config.toml
num_classes = 4
embedding_dim = 64
arch = "densenet"
weight_standardization = false
kernel_size = 3
am_softmax_margin = 0.2
am_softmax_scale = 30
init = "trunc_normal_002"
lr = 0.0033
momentum = 0.9
adamw_lr_other_params = 0.00086
steps = 3700
lr_schedule = "linear"
warmup_steps = 180
Rows from block 14 of a small audio embedding model, named by matrix and row number. Each number is 200 + 30 x the weight over its row's rms, rounded and kept within 0 to 999. All counts start at 0.
After each channel's rows are labels from the 100 clips, of 14976, where the channel reaches its highest value: "lies over" is the class under the peak; "top examples" is what is common among them. Only what is clearly more common there than usual is listed. The data: single English command words and digits, spoken by a formant synthesiser in many voices. In brackets: how many of the 100, against the usual share in percent.
# conv1: bottleneck pointwise conv (model.blocks.15.conv1.weight, 128x336x1x1), inputs 224-335

conv1.55,182,233,190,149,169,233,167,196,201,108,195,219,137,170,137,221,172,154,166,139,164,240,211,274,189,192,203,216,200,170,260,250,133,213,130,220,180,199,155,199,173,222,204,233,228,239,229,213,200,166,209,212,225,223,171,192,278,168,183,190,239,275,166,181,178,275,93,183,220,229,143,174,205,262,207,218,184,213,181,154,168,236,207,136,197,175,210,226,211,196,178,163,203,250,186,191,202,212,220,235,218,195,206,188,269,190,168,243,193,212,217,210
lies over: /oʊ/ (29 vs 3.1)
top examples: voice: child-like voice (66 vs 25.2); intonation: rise then fall (62 vs 23.3); white noise (30 vs 12.9)

conv1.11,167,218,206,200,158,191,237,167,219,213,243,193,190,148,142,201,218,185,203,236,159,217,230,226,167,233,172,198,214,176,205,167,184,209,206,213,182,193,176,256,172,189,236,230,222,168,215,184,228,208,174,198,198,217,143,225,146,211,196,225,152,204,142,230,189,180,175,225,164,166,173,176,186,191,216,181,250,208,195,216,212,219,198,218,184,170,215,202,216,203,206,162,215,205,181,188,187,126,190,186,200,172,184,150,232,150,192,165,155,161,195,195
lies over: /ɝ/ (36 vs 2.2)
top examples: whispered (37 vs 5.1); /ɝ/ (36 vs 15.8)

conv1.32,134,213,169,218,217,172,203,220,187,148,190,214,152,215,170,209,211,227,178,199,173,206,274,222,272,163,277,194,195,232,211,174,193,221,218,173,201,215,143,165,187,136,207,204,150,193,179,184,202,164,175,195,231,197,235,195,236,220,228,189,162,154,190,192,202,184,204,161,175,162,192,197,226,188,181,230,206,225,162,213,168,140,215,183,176,156,163,189,216,230,163,182,208,192,178,207,188,285,165,205,191,218,188,147,170,199,210,182,176,212,243,221
lies over: /u/ (26 vs 1)
top examples: voice: deep voice (98 vs 24.5); pink noise (33 vs 12.7); white noise (33 vs 12.9); /u/ (28 vs 6.4)

conv1.121,226,185,203,197,194,304,169,129,186,200,188,183,159,172,274,226,186,288,229,180,199,249,215,243,224,168,189,253,147,226,219,222,154,231,245,235,151,182,151,240,219,238,200,204,197,159,250,177,208,231,186,205,215,224,232,193,227,232,195,205,201,207,196,189,168,201,172,230,191,237,180,209,170,158,166,200,133,190,213,192,199,168,218,198,228,222,209,147,237,169,162,230,208,260,150,147,203,171,244,228,189,194,184,206,257,209,169,202,201,235,210,204
lies over: /ɛ/ (26 vs 2.2)
top examples: voice: deep voice (65 vs 24.5); whispered (42 vs 5.1)

conv1.72,265,180,241,191,216,216,172,202,200,169,194,171,208,235,204,225,177,184,210,191,160,256,213,217,197,238,211,216,190,167,185,191,227,200,203,231,216,216,184,226,191,175,198,187,278,172,242,157,230,247,189,212,157,201,178,145,177,189,232,228,191,216,268,191,213,162,170,175,261,208,189,208,203,209,210,160,161,170,215,221,172,167,207,201,236,268,199,212,158,265,169,242,223,151,160,239,169,225,231,273,153,226,187,213,195,210,155,187,219,171,220,188
lies over: /oʊ/ (40 vs 3.1)
top examples: intonation: rise then fall (61 vs 23.3); voice: high voice (55 vs 25.1); /oʊ/ (42 vs 16.3)

conv1.54,167,234,182,234,255,155,176,208,213,193,214,200,207,227,185,214,169,213,240,233,165,227,188,180,179,262,150,219,189,198,267,303,182,190,167,164,204,237,216,249,206,201,197,199,211,187,175,207,201,204,174,249,191,180,162,213,182,225,247,162,216,270,232,200,204,208,212,247,161,197,200,183,238,197,181,237,198,176,195,189,207,148,199,170,214,185,168,200,197,197,205,162,227,245,193,194,223,184,192,256,249,275,193,217,180,211,198,188,163,187,160,204
lies over: /ɛ/ (30 vs 2.2)
top examples: whispered (74 vs 5.1); /ɛ/ (36 vs 15.6)

conv1.42,202,144,212,193,184,218,163,195,184,147,226,244,213,197,194,143,187,222,192,233,182,220,181,233,262,235,250,187,210,207,175,177,179,221,139,163,185,193,165,207,241,232,220,259,134,167,180,181,152,225,197,162,224,223,229,191,248,147,152,269,201,265,168,195,187,194,247,231,154,157,208,206,228,216,217,156,215,230,225,264,204,190,209,227,216,212,227,188,177,217,202,238,215,139,207,237,202,166,186,188,155,209,169,215,238,259,196,163,227,241,187,164
lies over: /u/ (26 vs 1)
top examples: voice: high voice (67 vs 25.1); /u/ (26 vs 6.4); word: two (25 vs 2)

conv1.33,144,193,159,142,171,223,169,192,204,166,198,202,158,189,200,237,222,181,170,205,217,228,156,231,223,192,202,171,208,212,226,181,219,201,325,114,229,211,206,219,200,266,152,204,144,187,116,205,237,211,233,198,190,215,242,208,159,216,180,203,197,160,154,185,256,218,195,194,231,199,218,207,141,167,225,184,242,173,236,188,245,145,160,188,178,241,163,218,166,226,247,206,225,241,245,215,174,207,283,213,200,186,201,188,137,170,190,215,193,227,197,192
lies over: /u/ (26 vs 1)
top examples: voice: deep voice (80 vs 24.5); white noise (31 vs 12.9); /u/ (26 vs 6.4); word: two (26 vs 2)

conv1.2,233,202,234,223,212,226,213,215,221,148,224,171,204,157,218,204,181,219,189,247,208,204,257,161,199,236,221,173,215,202,169,181,182,187,249,220,239,192,251,229,180,182,234,196,172,175,187,195,200,176,187,247,220,208,119,228,187,192,181,158,174,219,213,170,231,212,176,194,211,140,231,206,234,196,203,186,138,185,227,217,212,196,174,255,175,204,167,207,165,232,175,148,183,186,264,138,219,220,198,208,232,205,201,238,169,217,175,268,199,161,214,165
lies over: /oʊ/ (34 vs 3.1)
top examples: voice: child-like voice (73 vs 25.2); intonation: rise then fall (68 vs 23.3)

conv1.35,213,203,213,242,185,180,178,195,223,105,243,228,152,206,170,193,155,165,224,173,181,204,173,216,199,166,214,231,193,176,236,212,198,231,141,204,243,189,236,186,204,219,223,220,301,208,221,218,245,209,159,174,167,181,240,181,192,231,212,216,212,194,185,109,213,193,212,185,190,214,242,196,181,205,230,209,204,207,199,195,198,154,229,172,181,169,217,199,211,219,193,189,268,128,210,192,225,233,214,185,203,182,193,219,160,222,187,154,173,208,248,244
lies over: /oʊ/ (27 vs 3.1)
top examples: voice: child-like voice (76 vs 25.2); intonation: rise then fall (60 vs 23.3)

conv1.24,153,157,210,184,220,234,188,218,227,203,180,162,169,272,244,171,210,196,214,135,209,227,200,205,206,167,198,204,159,214,176,184,194,217,112,173,220,187,163,159,187,175,106,212,268,211,193,275,278,224,138,192,190,213,214,199,231,143,165,178,155,219,259,193,176,193,154,174,233,111,234,195,219,164,182,202,205,168,166,165,235,243,250,187,244,190,192,205,168,189,152,185,140,241,228,233,248,210,135,232,177,199,239,223,152,187,250,179,197,192,252,225
lies over: /ɔ/ (26 vs 1.9)
top examples: voice: low voice (88 vs 25.1); /ɔ/ (26 vs 9.8)

conv1.31,195,204,219,176,250,189,150,225,179,167,245,197,263,179,170,177,212,143,218,199,183,172,114,225,179,225,224,164,228,171,274,216,189,155,201,285,201,232,206,174,150,136,211,177,152,285,205,157,259,248,241,203,159,215,208,262,201,189,220,203,196,229,185,172,196,190,154,204,218,194,189,173,222,266,183,200,265,228,165,204,227,169,197,222,185,172,239,227,196,244,220,139,152,187,194,252,138,175,183,290,186,229,235,189,200,250,182,201,180,211,213,193
lies over: /ʌ/ (26 vs 0.5)
top examples: voice: deep voice (77 vs 24.5); /ʌ/ (26 vs 4.1)

conv1.104,198,214,183,174,168,188,228,189,213,195,137,174,111,177,231,224,213,146,190,202,200,209,248,151,207,176,233,195,176,235,164,114,209,201,222,252,168,177,243,210,163,190,207,150,152,201,194,241,209,193,181,186,205,231,215,165,233,192,228,240,193,264,214,204,233,209,198,200,227,182,206,150,211,224,245,217,176,224,193,222,221,202,219,165,164,157,229,181,166,227,218,176,163,262,211,194,191,183,199,224,121,159,195,245,259,220,204,246,182,187,268,196
lies over: /oʊ/ (33 vs 3.1)
top examples: voice: high voice (67 vs 25.1); intonation: rise then fall (51 vs 23.3); /oʊ/ (35 vs 16.3)

conv1.95,186,217,221,234,169,211,227,189,247,187,185,217,236,200,271,226,175,147,197,143,215,175,212,228,194,188,240,182,198,181,226,243,167,191,205,174,200,179,263,211,206,171,201,167,235,236,140,176,156,224,263,154,168,193,184,173,221,154,154,242,199,214,171,143,215,235,155,149,205,179,192,164,158,186,216,216,186,175,250,192,242,201,254,209,194,269,181,171,176,228,181,128,279,243,224,216,131,172,174,210,192,228,124,273,187,178,207,222,232,242,184,178
lies over: /ɔ/ (41 vs 1.9)
top examples: voice: deep voice (95 vs 24.5); /ɔ/ (42 vs 9.8); pink noise (39 vs 12.7); /f/ (30 vs 11.9)

conv1.116,191,184,168,125,264,220,187,196,250,235,151,181,191,224,170,234,184,202,209,184,191,183,272,177,188,122,236,206,230,205,262,292,175,207,172,241,199,189,219,245,292,191,208,168,167,243,236,211,254,189,181,196,144,171,172,213,239,216,188,186,212,146,174,176,195,188,217,209,191,198,214,201,224,137,194,182,163,175,203,227,208,169,215,213,178,216,249,193,222,179,167,190,175,188,175,245,213,175,193,243,182,181,197,205,156,206,169,178,242,180,185,221
lies over: /ɛ/ (27 vs 2.2)
top examples: voice: deep voice (59 vs 24.5); whispered (37 vs 5.1)

conv1.20,237,215,243,184,187,177,220,196,190,216,202,197,161,176,197,202,202,220,190,174,196,146,228,191,220,200,200,231,174,213,206,176,210,226,237,154,177,237,153,163,190,206,176,189,176,198,265,179,192,176,191,212,241,179,208,224,177,193,242,202,204,171,190,207,184,203,209,200,181,249,222,232,176,201,220,166,161,162,201,189,178,204,216,178,209,153,253,191,187,239,207,226,192,168,198,152,173,225,198,233,164,236,186,157,270,188,204,175,187,211,223,190
lies over: /oʊ/ (42 vs 3.1)
top examples: voice: child-like voice (69 vs 25.2); intonation: rise then fall (68 vs 23.3); /oʊ/ (42 vs 16.3)